From a checkpoint of a small image denoising autoencoder: encoder moe top_k, encoder layers 12.
Rows from block 9 of the encoder, named by matrix and row number. Each number is 128 + 32 x the weight over its row's rms, rounded and kept within 0 to 255. All counts start at 0. Numbers have three digits each. After the name is the row's rms in percent of the matrix's.
# router: router (encoder.blocks.9.mlp.router.weight, 8x192), inputs 0-63
router.0 085:150147125079091160083086139103120101137057098128139112094120099121101116127116101160146123073117135089104088104131108153068195139095088115130053115144101121135111102123144057096111102107159081
router.1 079:171168132092096177093101140156155105153077118141140114094136095137087137125082119142163149097124119095110089123143121131180177180113113135161109164163119232162133127133192122115128116157168063
router.2 122:131113101113106140092087115130118100098065088138135103100112089120089108114051096141123114072120127098116095088073107038064049163091090107122085069129106116125102096113093122091103104081123083
router.3 071:160151077103086173077085136120167117097070103139137094084124083129121139087105101154149111038120154096117075123151111067062051135094091120146143115160118088135114107108123169095131107140151070
router.4 073:165161117162090171084093142155163104136070110140142105087126112127129141151111105165158133072122127096117080117202140084073111085101100126147113062160150158135120113126128101101126117138152051
router.5 123:170172142104107178108119152154149119158102123135139120106142148135144147117123133147160157115126193121123106150197133230139160204132131146160162134164154105152145138136155247133132130167176132
router.6 080:164166105081094176087091142113131104117080098134140104096131157133118134106105111175158141112122179092108089125096137118025107190108102128147149137156109080150124116121141024107121113115167120
router.7 141:128108097105104137094086111126127104066079096133129102106114079121086111100043097139120117076120121102111099106129120102131046037094094106117135093127095117112102097119074058093107103112122069